{"image_size": 32, "residual_init": "zero_last", "steps": 6500}
Rows from block 5, named by matrix and row number. Rows with one number belong to one channel. Each number is 500 + 25 x the weight over its row's rms, rounded and kept within 0 to 999. All counts start at 0. Numbers have three digits each. After the name is the row's rms in percent of the matrix's.
# convs0: expand pointwise conv (model.blocks.5.convs.0.weight, 768x192x1x1), inputs 0-95
# convs1: depthwise 3x3 conv (model.blocks.5.convs.1.weight, 768x1x3x3, trained with AdamW), a 3x3 kernel
# convs2: project pointwise conv (model.blocks.5.convs.2.weight, 192x768x1x1, transposed), outputs 0-95
convs0.102 080:497456476537528551498498537551495506554495518541528509450500499507517545469438495522490554529469506508506554513486484483525495510517461492493536540496471485493467488480502488505515519527518523485496480475452483494525543493504508550486497500515526525507509426498492504503531500498559493507
convs1.102 106:513515493541551504520513516
convs2.102 075:465455521488507488456514497555508478475516498469492469483504491481492495532517504567488511491493496539492510516468507506511489502507534491483529513444533475445463506506489504495543514529513531524518507506494514497503475467515506533514548494478462493490515484495514498456472544501522481510
convs0.103 091:534459509547502539477501489499476519471536455530498492427531511490483517516514506508490458450527529515490492520458513445509483541460483519487495527490505497521537478533527506496509542508490495514504467470528459501496490497503474503483521503465548503511491504505468539539490488497500460523
convs1.103 095:527523516529518511542532511
convs2.103 083:542485425498495475489486495486447463506512490494429490452524490515444468527509497469498497451459505502490519502510500501461541474462488509474515494487508468545452508497526520482493506516498458470479507483493487497489488514543502500514494491481529538466493535465523501479445502505494499497
convs0.104 100:538444466529516498514547536546491479463501504472464508461497461489502540465480507478489466515506481532490496526482491475475481526489538473498488485497504500445509544448512477481484487498482523518520521494504502530500514481494531493510494474522479531495489526538501501506474479498474536470
convs1.104 097:521506461460485530493472492
convs2.104 135:514495475536484507463508495503445483493507514487510463483504514514531492501479463530513510525476493442525511544529517500512459481484451507517527536499514489543482495516528488512525525476499513530497522506499526530489522510515488451519513530506459532497517500488468478498497501492499508535
convs0.105 109:529494505492481469512479501488542474439464524532459514518486476543519453525493493522504540470490484481482519523486484565551523465527495522515499461495465493488442502522488509488526456504491487501483511474543513495513483498518486482497475498515480465494473473480494441488532474469477504490
convs1.105 092:488479507464492492458461485
convs2.105 086:450518476505536493508493472482517504518505496474503489470486483515506466500544571496487519507494488533475493499510522486430485514507474487459467477481512467491512496497486506488494519497531511505541479478503553524448505463491469543500480511487505538551488502501535502505482487458505528486
convs0.106 093:493495478524504532478467566513518535533466500491483493476504479506505471486482519512504555425491521513495494502474440498461503502538493500486472496533475499498526497489577526498499476463504513498535497486516554514452539516517506529490494475532519449493516510531472513509453464512498517521
convs1.106 114:502518518496507501534546541
convs2.106 086:478506474531497549531485491495520499483511525522544479503518502502552458529452529546488497504516453559497532473466504491505537506477520514486504502516494517527544491492518479498525486495481469481470473493474487513461516479473519532488499488502490539565461542500512496515494478519458460460
convs0.107 100:493454511499488479532457438504514517517435533472547488484507515520517484502460481502509491472461527551516546514541515494501451491482518474522526495499498531513519482535515524518540442524529498537511511477524482495493524492462496478481473503507508502510505469499503544532533485486451522469
convs1.107 120:512446475495491464513482501
convs2.107 102:418504492489477481527488496492505479507500506513514474521538479511477529482487514491499519507497518520478492458488509533455511493517500484512516531500467472488542457484470511483512498479500503472481508504492506428499488504506503540497510483504472510498510502492513533476466449500486509492
convs0.108 118:471489490488524469531457486488497520521542498562481475529477544473503473511495455495486495486483511516509524485477523510493460492464484498469529481519496498498516492538509493490475517465520484498471451511464484539486488491492506506567476503498521491461518511476477501520510449516526517489
convs1.108 088:511470520525447522513494498
convs2.108 117:545485531482489523537460517484500483520497509491495496508527465501498509536524517434472538504480491487510522424527505489538482537528491501495498486518518544469467473482515489486453455491500512523494511515502469476526514501507502525479496493486544487495476462501465505531537518504502488485
convs0.109 090:494552517460503474502482501507489471521462445544501504502507457489532520504518492478538481499502512467486467441519473519523475507500530499503486519499493490490486539502470469531520523494490555518465506515512493491500464501463495471562474516503493498530512521460462549516558481496460521546
convs1.109 108:483475509457484500453482502
convs2.109 083:501489489497503499480496511413530473522516525516458519490489483498500498504509472512501504506475507503528497511522526493499487474487500502534448510464502542556535496513485508489502507486460540502476491488496493476557491520512479515531465489531448507484469476477495469504502506497467478487
convs0.110 117:516527493490498466482468495503490483519464522463474495544438493514497474479467523513513487506495505529439523500483491468530496509497478532481480532504515484490529480558496545463477487500495505527486459506503510458490481528452520544485510488511495464507490491509533524472506498459510506453
convs1.110 096:460488497528525493519458516
convs2.110 122:527486457500510462491441491535524506511490493478512477550526499493501538504510529474458516469523509572521513521484500482484457475440473529506512484508504483455490486499531484467431520484518531541523510502481468489519497556521474518478527455498531478494508475508498504497510502521485526488
convs0.111 107:480568543487507482559474531487544515458517530504507502489450525508510541515510496486513491486480493479499512460553468502537470471507552545504507530497489480513548509506524470489518492485535535528478482525482503533538479497519476510507502521522508483504505490481509493507523486503520510536
convs1.111 088:465516551498529498491475501
convs2.111 110:527520528458512468474464511451478488562495532500463506535479516493483470489512491499542496505478498498545547567496492483480502501450471506544557517526510461499510497506517534472480527514489453509503506493507499543543477494520534534505504485513545487486491480496506520490484543517503503536
convs0.112 127:476510541482555495497502475546504466521479432531505458469544506492514521494478517482478543486483497521484492514478492532502452529502517506451466499457514492467525484491492521458504495509530478502529464529473500512553547477479477435523513477470534501515500466488543527507466521499521503507
convs1.112 099:512533487509521520485446485
convs2.112 094:505515453545505515521506491546462514454504461521541478487542511491524484494497449514472492509521497515462529489498486498523471498497487544546464483505561519558497515489496476485445513493525516509517505500508527491526499477494490514496521548505526512470521478515462521515463411471476538518
convs0.113 134:513513488508492503498455509532512551464502492496520489546503514494487537492467510546492501463498495453495491503501495479471492499449469487462499518491536508454516449496497524480499485497499502509563513510460485520503521494496546515528530530466568536474513494496472531473496524501472503499
convs1.113 092:479516492469465530487468524
convs2.113 134:492545463521492501529544503527486506500486514456469482501478481508448473490503487522503509502500513560489519407439502485519483483495510535457503537490514483503508477501496542485462537510492495530506491493469486480530507492473505510470531484504466509464503494548510512502488471518453502495
convs0.114 091:507467528504531520441551522483463477479505491476500500493466504514474497518512486455516494525437490468509520513514507502498542505550507505521482523484517535490432512437474525518478506470495443496539494502514505501505498508488469468523463486500484480492494523528476520539482502497464466545
convs1.114 113:504483484502454484498448497
convs2.114 097:502513492504484516494541485511486488525480496521536488530499521487472484511518515503504504500509510517514514447489481505487517501465486478443484504473524496498481494491484486475525530465535521460541507496508484494496496493466497494517447517538496487498543497512530483477469489504504472506